A small multi-label image tagger, trained from scratch: patch size [2, 2], 48750 training examples.
Rows from block 4 of a small multi-label image tagger, named by matrix and row number. Rows with one number belong to one neuron. Each number is 128 + 32 x the weight over its row's rms, rounded and kept within 0 to 255. All counts start at 0. Numbers have three digits each.
After each neuron's rows are labels from the 100 images, of 14848, where the neuron reaches its highest value: "top examples" is what is common among them. Only what is clearly more common there than usual is listed. The data: drawings of small networks of dots and links.
# fc1: MLP up (model.blocks.4.mlp.fc1.weight, 512x128), inputs 0-127
# fc2: MLP down (model.blocks.4.mlp.fc2.weight, 128x512, transposed), outputs 0-127

fc1.183:199088103151190068120152137129142146054219188145113117092133132181165145119194088138129130130088132145085108097135104130099197100067141104132109129183119142118117113152132129112150067136114154124121160126085063131129180070094144157125179116157131179142132153082130164137132199110130132153151128164131108071118168124121127111128208096141128126070111137127110144133135147116128069089099
fc2.183:146112087110125174156150121163149091105158104150180157165106108170180145126118118131130071140110091096184176105142177127156033163169104110099048124167134169104142101049143189161133101157101121131167138104157102138116140176121126150089153125106131109159052134159112110159123115085162162176110137168078159143151140083120171179099104086115136121089137138134152150133142069075154116141081
top examples: brown dots; grey dots

fc1.44:137098189111155130136130187108108142147108129157109161144141118126113132092059150099065094122122136137123108071148112162091131130106192144099084123087100122132053121159180119172132127117088130117181133122148143176150138218090147113091127175117095134136111182123210166164149157110131131118132166175120128152059123069185174134147101116110170099153113098098113179171097121095137110100053
fc2.44:162118114096114094119159115162150138138134123138114199050114125098152098083168116150105107208115076139065082096163164141092153090104108110110153187148117103096112135116130150150106142147198084110147113094120144094141105133142112076110136134097103144079183072092078140155157121093119162148157066147116138142138154080122061117189128122136135156125116026114080162126141128148079078104118
top examples: blue dots

fc1.93:168164139129183103112176065143127097130178177114096198108115140147088072124123115155169145110142152066164172070157054103151140136122061105125135112111212112113192103116151111115119148138076119175172117075146093151113127110127124107102161155167093093123085116078151155144131119180174105114126134160121125153142093130137118177156201143133142118189152103090119078129173150098114135142089
fc2.93:138107140131188168124111190136118129056062136124110134124120160160159095135130159153063085061161153111044110129151124116098092099158141093156124153148113131157093132156085126179138148079060166153188118136118113076145143106124127135117138155126108140066174167150129186114102097205118158127138117093134134144186123150167089116144082175172161153149137119079145104059108178136136145171133
top examples: brown dots; yellow dots

fc1.221:124151082161144128049131133160108100082139098104110115069159142148173155180170163119141105067144130129144126168167134130152051147108170092127144075125116139203142128221125115115107110067141170111145130189104100112112060136140113165119113161107157085115118077143134163116113152150090094183136104147158079086101174061123154149146138096142181144149112135084089145124115161165141098108093
fc2.221:118141129076103132143151150165163107151165112046134166202109118166153135070085154149081058100103120174138127120150177108027108140171118141063166092079153176104085182157131109118090128103127134092129138063165123174081105161130164133133120096113077127085161166120127126112078147103104147174142172145137119162184137103123167105119117107086149102168108113132123147116117143140090177154108
top examples: complete; nine dots

fc1.293:119106095094092135154141121090072104137158143124121162129118132146177063176119170123148173143128127085138184083105151063099116094102171128087120136157146097146136127123195132181134164136123132103110159208133129156137130085094103148161093148121121133162157094152137113112131216177103156169078113137095185135101116102112085075096173124145181148121128090093093181094203144147155086069150
fc2.293:128115138112138149177055114126145111116155125103117145145111148090125092094121179090094133132152091132097115180128088140168077193104111125153133115085189127111152155128173139061138152111130095120105179159160072084141126154157157149132085116186119148103159091114143136108178126147160106117115100118155142126134184039120080137139139114083100063085125078156156177127145110119194182158037
top examples: white dots

fc1.379:175161134115111159093096115109101129143160149119193094103154134124128139122059156059116098141174113119098144124173133125098111118128128197160095119175125089144094151120094120065207142142139145126154110115092115138075092144136133107111104139126136159140151140119094160078153160084088140057117124126119172137123160112143169090105129133185090147102119136108158156172255142115089045163133
fc2.379:163130158161182117072114119102126159137157143117156094130125126108159078161149173093074121142139173111187152092077127068152137090146150152134151089161068141120151142131101123092129144139174165087120170125188116135088082105134152120165147127108132164096096147196152138186188139140133191052169072122120125130136152162115061131071147106137126163145081106140113082054079113137137161134169
top examples: blue dots

fc1.64:170153150178094149165124110130159189103122122104148166068136159165113109124183121147106081119177094129130193050156140135134084106156123132124130111139181102096109161149105135143123094084119178189136078148151102115146109128074105150196126114137093134139108148138116113131158142161144088105096125070136118082159104115148118118171160034205231105140161142103137129107096138153119125130074
fc2.64:086099134108090120166159102180105091133141158084123134176134182193106119145130094136102125087089154137138161186124133147152096160198097176185144111186195158112162150102105097144101091107137179120126123100068200117152186082116121088128124178119072128138129093082134076101131146123145126086095094184121191114153115098135112122146097096110084129122137160123085126139110165153098091181079
top examples: grey dots; green dots; star

fc1.316:130074139170091168150181133123144137115154131139166133115134121134100106167108132135102117119121145121148126077095172098150148117085075123189088122133089137118130098152128126105130106149125135198064110138086068098091131159125127079111099122078169127177171140106172132160185128106197155110160079097077086133121093137143156156021113149116121170135156154076171146117128172120038080110093
fc2.316:157131119100129183123146147128130136144069128086079141145213189128112159068118130149127153164096107114045114164121128164083165140134130128131122122146128087116131169063122129188110171203141117187113146151137082105079136136100132168077102126118151054153118115125198178130117154067121139105166139104103104117159165185079165130108088164086145100122098144174134145110158109067130139140100
top examples: purple dots; red dots

fc1.440:171129093182129125099112118166148090104103104095126149109117138145185115221167114135094113144113140132162139078121081116139122170196158141142125130112174131139119182158149159000103140162139169119153071088131144070121162111171164144162146092079131111108141107148070104046140138110143122110135126151097128165072072144142187139146093143173145123087132134111117141129146176132086098158124
fc2.440:124170113082165116095071172090101124101093137122122155109139119111158149142085127117125135140130174042103120062139084113116081123161155168142138144083100153101160175099077201113203160146125151156080154119096147132149115095127123151127110100095139123102085170131106113151137167116090189093140156118120092093168091144082076136148094105186123132110181127147068152150057070178084112125137
top examples: star

fc1.351:088208089149130156166074142115101174140141079191170080148119120156134110113172124128134099135114128077190113145159135081182188126111051127057102114066165174114085128090185148121129164117129156137131150161118149133088132099103076116131114115106123088147085102104150141166093118180131115069125123188179087110124112102159154152142115185183115148099118104164086134116152124115090107088136
fc2.351:149082096125130137150168117080135118145092074081121103121167129162181172116117167123134108127104158140155113165142135190096125139192089133125084101188115121116140148166159164171121178141119153133126076111153121153187178135187108096098179113135147113162110111112071138091144134154150119112103091094142098168212178180058115118168141101139109190139111111206131108197134104105095143127175
top examples: white dots; yellow dots; complete

fc1.242:161134125129150159105127142125144108138128092096064136141099169120196188071086081151092160057163114146125083100120112115153078149150077127136189141111182126143116120142111133137163145107199171091167075131104099091113095082119091163139098162103120101123189124161133112181113075109071142134072144192159177127105144135151116117113186127149157070133122109171077105129152126154118169103073
fc2.242:095167098130137180131136158175118127193179096095165119098155157134128181113160127131076082079138074099141141091162102148152110140189096186172148092121078113111110152158112101116114080106133096117166166146165104175111128064141098114148141180184110104126085124073106079172165116167149139049149142150094169163198112106109101136188144106197097106114149115124099107135130136134139172124120
top examples: pink dots

fc1.35:157145177127056093159125109106149120121099142136133102133079149132134176140104118144164163099123137136151153104129189098057141073116184098180102199141096092118190194147102126129123136149069109120099113160127115137138171150114153098120105204084078123158188158110181134119144127165096175134115108051139158143123192077130118136122200120110097127138098135108157102170117127096151126174180
fc2.35:113109123110107096166109138096145144108113137087144170167124165097150169108151125113182111095100142086148155114149139094129119151149148117136129111236151154187094104118129154079071151130125136084155105119140137132096110189040046148131149164103095140106145140178154174132095147143104051155101109155137177122058145108098100091188194156159096107122107138147121150078115132116102197139136
top examples: orange dots; white dots

fc1.167:095128096080151169171145092199150075069157087148142165142144098166136122144138147088148126113184107112115132144118161091094156128085121121127143096126119150082147138099150124129080190104200158148129121126118123147185097165139064103171101139151128049116148075133124083094186170161118149117199114108161112152106083094095132180156150130128154151109193106080141118156159100136135198074128
fc2.167:146112104166071106138093147145113078156198134178154078144123152152126152116168067138130156115115106144137104149139145152144172143123136108168152128115102132178148125133187140079123218083154164109128170132149102175150158164138123160133118172127096165159128179073069149100110123148190153109128140131182145150091058122120138141158162144078107173074107088192151105135168108086146104209109
top examples: blue dots; complete; teal dots

fc1.244:079090147098161097146197133130113103120122098164150133146127120106146115164154142108172175148153102151127171161150138131113102162089066123101097188129112090169091126112157084114104147156170173134148132160117152113124126141120158133144136224091117113054097108173160087154139150149187115151072140116032141165089092101193162149089154142146105154142159134091102082130082146162114073087093
fc2.244:115191121138182129148114154082094169136094088121064184127111117097130171169086134199098105153139130125116118133187138177147112184162126101123135128118183133138160116131091094159147104163149129090124169096130073194132133152109114150129087170167108136168045141098116149187125105118156071189105091105123110187146088156090119074142229148122147117130091142150132111156150162103123118124151
top examples: star; complete

fc1.302:106128182099108053137113156164135132082135151163168165084131153155148134151165136127099147148074154096133144150083124142183150153109134186114141154120187156127102125145149180096107202103125150129124115067124074108125138156152123106107131095167128142164138085097134123141122102099140177044175108136187062136150177133166131148212181124123086074047130117162110120132109094162086144120108
fc2.302:117145119124129113137122133103125147050105124164116154117111105126162102152084036156141128107140150109122157093206143107115192167139122117121138139200127109144164064129190157092126128181133085166124086124121082092122151106128191130081082078163130130180112050131127150122089140173155112128205134119055090163112157114119122161184118084128109156163132136131145162156137083131137093090174
top examples: purple dots; complete

fc1.33:106135146107109055150113138172165116164136118115190097157122135170104104133152141168136116153116089134181113116118157101136112169129047124140151115128103144156162150156124210165131157122130159154149131077108113114145115157075146070119156101082115114169169139117085137091105106221149113120085149088181098075053132131130107114140124170144122148147039101129120122214129184123103087152158
fc2.33:117147088140090111148154119145087154131128150136141188100181134104115163151117108102170122123186145121181139136143113178092092126133165088097121161140127103088136138155163106077172190187110081127109128164121164148157112146140155170122107121110166136116158097097140150069099145103113093104086106046132075100138186146103172091087147164174114105197087116162078122116136117158150181064043
top examples: square dots; nine dots; blue dots

fc1.442:104104127125111129123080095120119135118088106111186155094158106142121157107149135167123104147111159157127164104145128064152147130185177136143124106127192102130126144106173186074163140112135141063195069138164163134143167124093167204113092121126152103137139107139153164214117055132138184137077187138140124058084171137116085168140109118114097133133081135077115162121114144104151143092060
fc2.442:145177081131041083120130122166162126110197147140124088167127121156136098184104104102123087173148123141092133165102077156112081126108132145133112114173130116165154151124174084105077103098146088137098057108129151181100118079142086134102122163140087110109127134119093191147119147151067133079146103103149135132101134074117077110162136193148164098136095127090159134162151060155077188170111
top examples: orange dots; nine dots

fc1.102:109132105118149159151181099146118097161151147118104143161130174082109027123096129112144133183085144080177113130124140152082121173184150146180125177127094040128137087144122146078125132171079154166145120119186153110137138147097144200143171147161093109126129102125161143090084146143105044138102114168090125123110169120120130141101135168080138110094109129108146166126131057115060154171151
fc2.102:131153108120070155151122175170094106084173121132102072091148163144151130098144116182092117141143165124117143136128073083130167115157155182152110126094118085078135114102150142116160141110142084145141090130141145125117133161100172044148093191152111159073129103095079130197108186210128096091149121103100126106168186141118182162109143134125137122156199040088135110117120116140157125134080
top examples: blue dots; teal dots

fc1.495:187186113147167127114107121175103119140121101123200181101151114139121134121222090168134094104166136136124132038120120161150114151154162108198173141129142117122090130087108104116070097154133127162163113127135115090159137140136106143174090079123082138163117134110078143146201141127158153130133122197155078111180172077100054136135124088138142109112129085105121052124108142119090088142117
fc2.495:089147103146100088107120121197110201040124067061125106193144162153140069129160059140100167133127136104151104084124175085114162092136138158179137136123114141170135099147127149123131081092148156132133135180081152124093115102127155084049172162102130123145140114085109155158141122106143104077148133160131093140063133075112141120136136113108137098156137135102063108076178143161132096157082
top examples: orange dots; nine dots

fc1.240:186084194121150183077126148120110184088070137067151110126129188099154109149143124113102104148103158075134183149129099123144141133140105098104127080165116116102108105126141102164163192162086105133161067164159185111107110097128115154107118111152094141171169105131142148119156102137133141116107163096146052074135129180123022112120134157151098141144152150082154187087167154148136074126118
fc2.240:117077094125163101119149097140111106127131125089105120148113184161123083151047177119131095137140142102128128143112103057116103134129113114122169125175139141175061170139151118150086177086068154096077114140101107047152094087171101120122131095179143081122077107141163168093187115110118024097134175121146157137107141149054116146067140106139140071124139119147130133133145111148164114119083
top examples: purple dots

fc1.76:161144130098083167117085134178149116164123098109117093175181086159108177122205145139131084143110149145154099119151124085157099165134175143150093173120200126186167119153109166171091150090119124142151125113191078108114112188140111117076065084112127149119139177108077150161153093105102146107124119146117115122154168130130152135133063086097147073113197137090137103169181151078127175096133
fc2.76:113160072143155148119176109078139098152141152086091086175147141104083134128189137136131164196157125119167109112084107132098076129067097136079140143168161144123193170065129097164143072183179137086173139098108101094168109155143135117132150149152120161163145131115076140144093148071103133140137161109167158150083105167076104145115180180098154124128139026141151107149112130144155112118148
top examples: blue dots; teal dots

fc1.121:143128126161117106109158104140145083156113194152143138092171053102134132133118091156029146096075110156126136098157126102125189087107148115139110198150179108139115137148117134086129091166096129160105066184205128162050108106135161191106124104108124125142104158105157171102107117137117102163178059132112148134149119128108096144138091118175070137182112116134124120140137140093132075062147
fc2.121:160061118149074134134125117188123123111137084074159157111109085242121153142112135138098092163154182139095162101078089106149139141118125157123097155093083108157171178033132098141142192145143147078094152126124108108145131113126121126138175149135124138084122131160127104080141129145132120124069115146165111082127133104074179136141116104158146113117099156123104200136186063120094117059138
top examples: pink dots

fc1.148:118172124126082169076138141111138156126105147143171143109158121126147144140180161138210121096187150072172096114137144118081115130155153129082172113163176123170142042155162098100094187131068132125119106131150125163145087115090075165124139141118120101094112082125163105071150119202137099104161149153061116141075125165084136146118085122103133141161188190099124145082120162158133077148118
fc2.148:127128123077116158128102117115117145118182164161066179222144123109150144068100119104130172098083086143125081172162125119100134125149157175129175122095116134074105142056175178074157168131165185158176157164166157147079116094191151142117126151157156076112195143139071125073145099122166095153128129131183112138130142133141138117138116074116101094130152114143145089163115161140170086126139
top examples: complete; nine dots; red dots

fc1.266:102120110118177094098133143092096143042136113153115132116096115152180195108152132152120111167165117092167154104117071146120142147188128180103111138174209086102098115146074182144163094076148129149092123139174106111129160133101161126116099134109127140141176097059105129107142067146155101141087143124111142147102144172132184167121137035200096096101135115152162166096165106128113148082129
fc2.266:087217133102052150109127192120091096165137104100176114158165091127194135102081106115146177138144165148166148168103146133129157139088123184082139107140150169147136101122131162122168099100094120102114116157157121114148153165101171076154158113116078114168096133139104138090123108124129118088126130140069236100107103115169097125159204108100140045090123148149165134122140130153091121117111
top examples: grey dots

fc1.91:102172051141119123131153147110104088191138203155143102134129148110151160088108094115152109131147139129173129110100073106172124092133173124102149150165065160143109145135150135064197098197132131057091114114077099119172120117144113073063091131120091142117117114120164109116145092183169158137152130115108202182107120131120195138107120129173112107105139157108140177073070166106108129120134
fc2.91:095065140148160111122086184099095114150112092051133070129116095107176113091087132099161125100097098098131191108174113153134160130187060135069161142099141147151092141148058128142102197100167114114110164145143116121117118175137117104107113149111160050147124154131129104127161140140148156179148059091047123162155157126149069156158129156159132139109138154154110151156106184138131156161093
top examples: purple dots; complete

fc1.413:118150103088122097134103143093123119111118099130180091117110092081185083074157170179131125127204148077116115147134169100155158092133106116136110095151138141093082087148146066070150075158157089144135103153181150099160075133147135055114196092087096152092124150168074189125135123142178144133147143120124166098101117160141119122136121088142136133107121139185113134092108217111174121159076
fc2.413:115148112161084160203061089121131085112157175141130105142111151076098141079072094150147132102170176130106176119135165143115123158082053138116147171085127174133105170164109126087151145105166066115132124146075127104112098141110150067058101147136138113109104175126071131154189158165085114120127108114139106148163187103119162127142141121106138181136165053158077125099099162116115166095119
top examples: orange dots; red dots

fc1.299:066183164108073109093155060127164125151128113114127121130099132139121182100149161090182128151123128159138145152154153121065074061114137129131098120166114148001107127168169133102110124106130156118110173139168170159116111165134164083101165128115131118128226144168147171104143125101078068161104134110145115129140133090131144153125114080132160131088080135107163078081155089133158135110103
fc2.299:127182158153151111145120159154085140109150152165147122179114112095157119070109146169150171099163166152165134156108116135169063096111112119123165142181110144127136106195101189176151130085090145118149106138124129111101170074106071094127122205092147182072145078148058124081127171185179073113196152088138136142098161112187160127140114146155131150091153164129116113085097148130150138143122
top examples: brown dots; red dots

fc1.14:163124100159146114077133146139091142097189091135163148083141154152127104116162096159107123129158117130198121126149164200109097081112109129136123134092183151152105171123171087103154141140083146148147079149141060115134101114161064149131088176168114086158202138139122123118093117091073146112107124148178122200073083161179159091160122152147104126121141072123177108125157098187103184105096
fc2.14:112139179180139181115155151173142139136119136102097142077149163089155118193099129148141153178130083061104164092149101107197133116166117090092150089196144140135120053169147118097120143117155120149135113172111135149115142171109154153109036107097120123160169070133140128079137161102093162091127166124117147152145135117122060161068164141132100120126089107134095111058071153078152143088113
top examples: purple dots

fc1.285:186211141136155115105160200164127122100131114099144107169161157121086124126156058126146155098127128139150125109127155168133148152098165099123098087137109190117141107133081185114099082133119110134173100124082093129117101125132167136145086081181102080125168102110106122098204125158073107075113179080135169148167173123062129177109129132094101128139185177151138068120112117112147084175097
fc2.285:143158148107152085171154154122142124136118115067116134183107147151142087162157135108187085148146163135152093170118105138123155129177113156157108151196177071125125068128092134103128171136142131133112096112120100188183135093081099138108168152116147158135045139106174149135157100078107154106119221082121079119094087107109103117102137174112079165111168065095159128145114122142060132081092
top examples: complete

fc1.450:154160201142163107098181136162137166070104173113087150120128126126085097090113085127079136124070131122082098170179110127119111136131161094098165091063120134093150092145102149147075063119119097174111115138116091133123062145113117162161101186155113173199155151108140079142134127134151118137183124092093139093153174155170069152063113138150090163106136096115134090129098150121065174130101
fc2.450:106101067169131100175118077176121106162173087130138120089135119132130069099130189134182236142122142095112161126171120131041085120104138090147104183153184171180127199166125113169200131122115133133141099121117104069132116117120155143148127183137174145133063147156127101172142151109133108110155117115110078096113125098145179078080132115124105126133166119142163130087108164131128123130156
top examples: pink dots

fc1.269:121098112125073107114155201115126175145157110089049085110077131155136141146109137159073144157077135155115107122147051177131180131101096160126238155088130122101109118118145091190169116140103130164107133110125171167145122103097146088140165155149174139164193140049121153150098124157139125090075127112142150128126144161109146149088144146157130120108153132149121129104089171121033110137134
fc2.269:137087145092107088160145121099102062122134053136181111128102159107140180128139175163182111128151151139161092107122098156082140164083116138112135180128107139167111151114128086169120128147089111144147084180130141108143084082091172141158092130180143152106106169160082068104080112174118139138197132143092155136171155116181129232110110114220102147152127154162139129124110161108139122085113
top examples: brown dots; complete

fc1.506:058169157104074160120145148133146125125168159180113096109175113074136122103114121155182116180119046118141158105106146114098132084098103177184118170129147164157145123079118168094173142117079152065138115136178154137129164059170113116144147146179139143116170108115119132103134109175084102054187151190123112175130123142147133131166136088150154105119098143082133114099094088117152173079087
fc2.506:139113144120123063096117097171091098068134142138103154132144125132179108149074097137115126187107103127133173107096139146142061113103138122113130128095122143132144100103115179143103168108120102094156073087037131180110170142152187132136119145156090108143120167176144096079149146153161145095063085166091145140130121042123081136108076188136062143112164109156160113109086157080114099175166
top examples: dots: nine; complete; grey dots

fc1.290:138147114150128090135131120116133122157162131109137197154123112153135101104060134123110037057113145144142171121167105089120135139097145185136139162136117190102152124083087093111167091148121100157113127168144131095180180158162163108097132118155092098164140159132104073070111142165096188124148107156097135096157161159148051077129125146181028090093139129147159082144127150161136079108132
fc2.290:174106150180128105066116157149124154106182053147135149154078121153146096127135104165125170163177186137140106133130059150146176134100166102089149109128095155177145080165181118148175133101107140105113114124098110145077087057080092134156120128138166092126148150120149115112145112132122105161082090139110170103079191166148184159047135081096127160101165113114136117143107087179132128069123
top examples: grey dots

fc1.385:157145101084110108143127063187163129192152147129122077101125109132145108116167111125122154124113107115141118120116133045098158185184057133170157145213165084121144125193122093098212156135117135194124152154153118077129106138094140122122146094092094077079102178151152158168124105135134160144160118178111105106134105151058139158042088148103125118144119126166154151120123109098134135114153
fc2.385:151182116068136143097121098167094077135114104113110116044126160174097096119103165137140136115108097146089129144106036119159156110172082163087150148101119124076133134142131137174158163127126109170178105150075194139142169106083151124121149124151164107117183171100135028154125108178044132120126125178101107122138107156170138079126173158142146098113107167146082158113087094128123125132144
top examples: blue dots

fc1.171:128076112107103124190153133127125109101178125090128122089147085143165125114134115148142146071147146150176113145095131137047121124123182148119131121150193115171156165153132207112139104128126131144059077092053143092160115167147216113137130117126078091116137184162136081201124172116147186192154123109074088091158153170141123125083123141127136170115114136176092107115128121104103105110095
fc2.171:092095161177096149189168114141142124127072126081150108150146093145132130032082149157155109164082082116155243157105151172113202120116131143143115085187151115142164125126083151131153149163091110172135139128092132117171197160111150102135129121144133132151152104098125163133112123145095119138093094106087183163135103126106146088099107096126144151100105110175081107160091120058175135102095
top examples: purple dots; nine dots

fc1.37:062086109171143184155106088089154169161081136152143112157105117123135180120098141191120114093095215115136122166074122068161112121140124113143147105157136172121116117157159112121135135113108093128169101137118121063114095197148134210142144117164107123114077142094105100106143159078149127119156087164151135092163150103158139130133143149181129099184082147069113079033125114144178153125121
fc2.37:119084213135113068176130159104139112095163167146130104176152094129182088091080141131119172153129109104153087115087131087125061098180102114085123114142107122071119085137122128143127193133145116091069149140164082077123101076138098052149160155148089124144110128092069107140065105144147160061125088097084085177144149130135142091118088150145133109128124103168179126121167147141141102153155
top examples: complete

fc1.347:117165120156150169150159116187107102163107128144097145089092081140151127185086108087133169123100137172097182063114178100145117088190127111130124074156141134120128070110107106096124185133105173170144096102160134093105112143163141088099198148175177133121113120134116113076139061139162101148169080095113163137048072131154175149119163088151145185116149122082079144118110124156141096163139
fc2.347:080148132111122061125132137127121112155101128086145117093130143120086192082109155187084113170162084125102194129151137159133116143092160188160159167126136125112134150123127118155079116121097089150098129149130122079126154089115132077115146170102094179163112116130137209194128151164122129211146151152114135088214088132201080186105069110143120127088111108086141130092119129111128121187153
top examples: pink dots

fc1.267:088081156138131124157160150174109149097124085110103134052133182123216138116153088129212134105092147123096141142088114097127185141188135119144106129149124135131126127111151134145096128118151186158190108129104152173153153119123217107099124111145103115098135113095122170124148112110110136140112105085209141144125117095153105072167097130142147117243119110076081108108152122097117065160121
fc2.267:088149146106110079107103194141127106107082172094129137165173120076091135114156114193096131120110102157166144108091124138116173154149138149082136133121135155163181201108131099115143092157123169173084130093133091121105133064154120117087092178140109121092165115160069134175093109115112125077133134122144211166164158085117202116130074166167143114130083176123160092086136137097149146058143
top examples: pink dots; star

fc1.490:088127173125177138093112112116158116150148131156142119121101175133133186153167149163137114129096119098086089162085105101176065145157140102172140080164144105076154141107082102091130125113118127122133156158135095109100133122152092131098169090136097133154147127042144109126128128128139161184144066086057192085122169123168146182085135128122095098110115175051131079144120139171075176121207
fc2.490:077087125079137156136139118134077158140123097101119167131111090142152059185115094148144188136123125136120087119118167102167159176077106124091163179200087139124188102139152106115140144125105149098153147056134157122178105138109070161146134108168129137115060104102159191191108113135111090144118141107084132115132171110136106158090098113174062158186076085146157093098130137101120107147185
top examples: pink dots; white dots

fc1.394:142158129092120121098125128152084179103138176124073157148077111136141141153108116179116156221100102149076130103123127211087141100082098153147132094116143164186177100143076144166134074157118084100135097098121129162094090095183185110095108077112087148072112153156142094097137139126141121141195156175096164116131132159093129131198151132068081103124098178150116134122135101112143140174147
fc2.394:100147091163098144166128164134125158057130082101074119129127088128136129136130120148070121191080124160108041099106121146179139174084170109152099103154145120163089192120153102109138122125136175097124127103131122154126155075101171141179143125178122107148061134208197169159157175124148088109146130138112084096181124116136148104149173123166071097150164094145149140113137137157128063119178
top examples: brown dots

fc1.326:096165095052081136167147129125105128078125135168128103076147129108114133112135156089154100127042157143209111137232152117060152166119171121161076132180143157135099176158109179128119112156188105135108114165151109149111120139126102070163120173126129077090090172094129159141158139124114134132150110140144127143115107140083183105122084113133167121092155118077136139093109120061076148091139
fc2.326:153136105149141174074112129138125147174104163149122128082148108075059101066107121116181223073160102167127130098070166086182148098072182099073079108085127093183162103115151102139102112104131174108138096117141153154117154145075134154132103125141124070130079097145171141089171139141156125168155122096146108189140121121117133123137136176119163126134126139160129134130177107130045076130120
top examples: complete; nine dots; teal dots

fc1.292:068131147125110079136140133162112125128191122148146101133141135119144153171152153150173150123111143183109075116165166108070096158100062146169168119112138073091106151064112179114169133110085140158079144116097109056124106166126142154140137113138110145209145182154143177151180166136126138105072167116124096150129138127155115118077110217118109126132112168078123100104102110124061172184096
fc2.292:186125123086099120172166041169126146176124123138143129126094149186136164062139144114107128113151142122153087218067143163140151154143193100142119147113117141118153126134061130094141129143105157174158160143094144088122122094094127096158136151120150173118164106143126158111117121086103164096090096134176100144136112124053098042136180136190116119145118103173035101124118106139126145092136
top examples: square dots; purple dots

fc1.9:141120136133138125108135145148118200097125124076133066147102079078148161128144109123089142167133154165180182131111082112098142159110037105154072116145102080083109122147158099095144086147138183164121134101122144229178096122097175119075164136184123145141098138130163093152108171103142123091140105130140146105158084127098171088128177084172145149084155133095157144137082096130116199100135
fc2.9:073114129112141115106132168119147109069159076122151069057148108146114155143153133107116050124080108125190128131164213150123142103113109113062136140092183137101112091051129128165102077125129134164177089105158142095167127076132164168163104144107153119150113103103104146146095131097131087155162158109113125139129116115173150191163119170119121061065115108178076118138144155069125126088139
top examples: brown dots

fc1.448:109203076140173176112113146122175150164129180146128146127128087118118155078149080137140139118120151164139051143077094085102139139107139123140076079110138118061118127109113181180124170173155092098084097123065097140162186128175154134046114105107187134141159111124121071130087178109127110126148162098094151136131096150192062161138168117076147130138120127141144120139153105134123122191131
fc2.448:132071153123174087120159144078167124122164115153106060157151075161150118122124090142133089127129102126105093162168158126114128138155159107135146171081144094142102070158078083112116118149128110146128201146090121202057119113124151130115175113179162129212116155137115101094058126118094137193128126141085073071067125103128107118150126114172099147126102159092118191136108169084128127131076
top examples: complete; orange dots

fc1.430:152085108077181107103099184158146175106170196107100177149180139104136170124115106130134121091146110152072106154112078114129155099103125146132234122096151101154153111121104147134088173101114126085114063093149150173121147182075132124143107148133151080127185135139116117104130062145089100127128163132124149158177189138082129103102194087154090118051149134128131120115093164091094110120120
fc2.430:066152190156149082153182070101120144138168108079164144133114118142108123186093104147100077153123102111116138115161102181065161172101119120159083144105125114153152164114151174171130161120152137158170112115178115199152126089146168186124158125138147118143067163155088101108129097104131147111194204180043142148097141106160103161116131118159180127123087142151130152126095115118148117080088
top examples: pink dots; complete

fc1.451:072163144117121107086156124139135091152103162126150112108200138077162158127159115095144106117141130161132135186135112162136139113071097097082060104125096145193101110122144145168145164179096150140163139106149059136101121092152100174166152168172104105150186103091072102128119130101165096122119170104136084105129031123129123127091143108130139218191154119117105126117191139095117111165173
fc2.451:133122119151104079087127055124132079193141075086180071171073142078148120156134121098127109142074091121082138192157113141137179141129119157141152184145062133161100121150137175147130120153088167097143107147157109103122117097137118156121150138177105134059149142139132152111093112178188141177132101149198203153114121114109121185160103130113123082090152091156125120134140127123151071058123
top examples: brown dots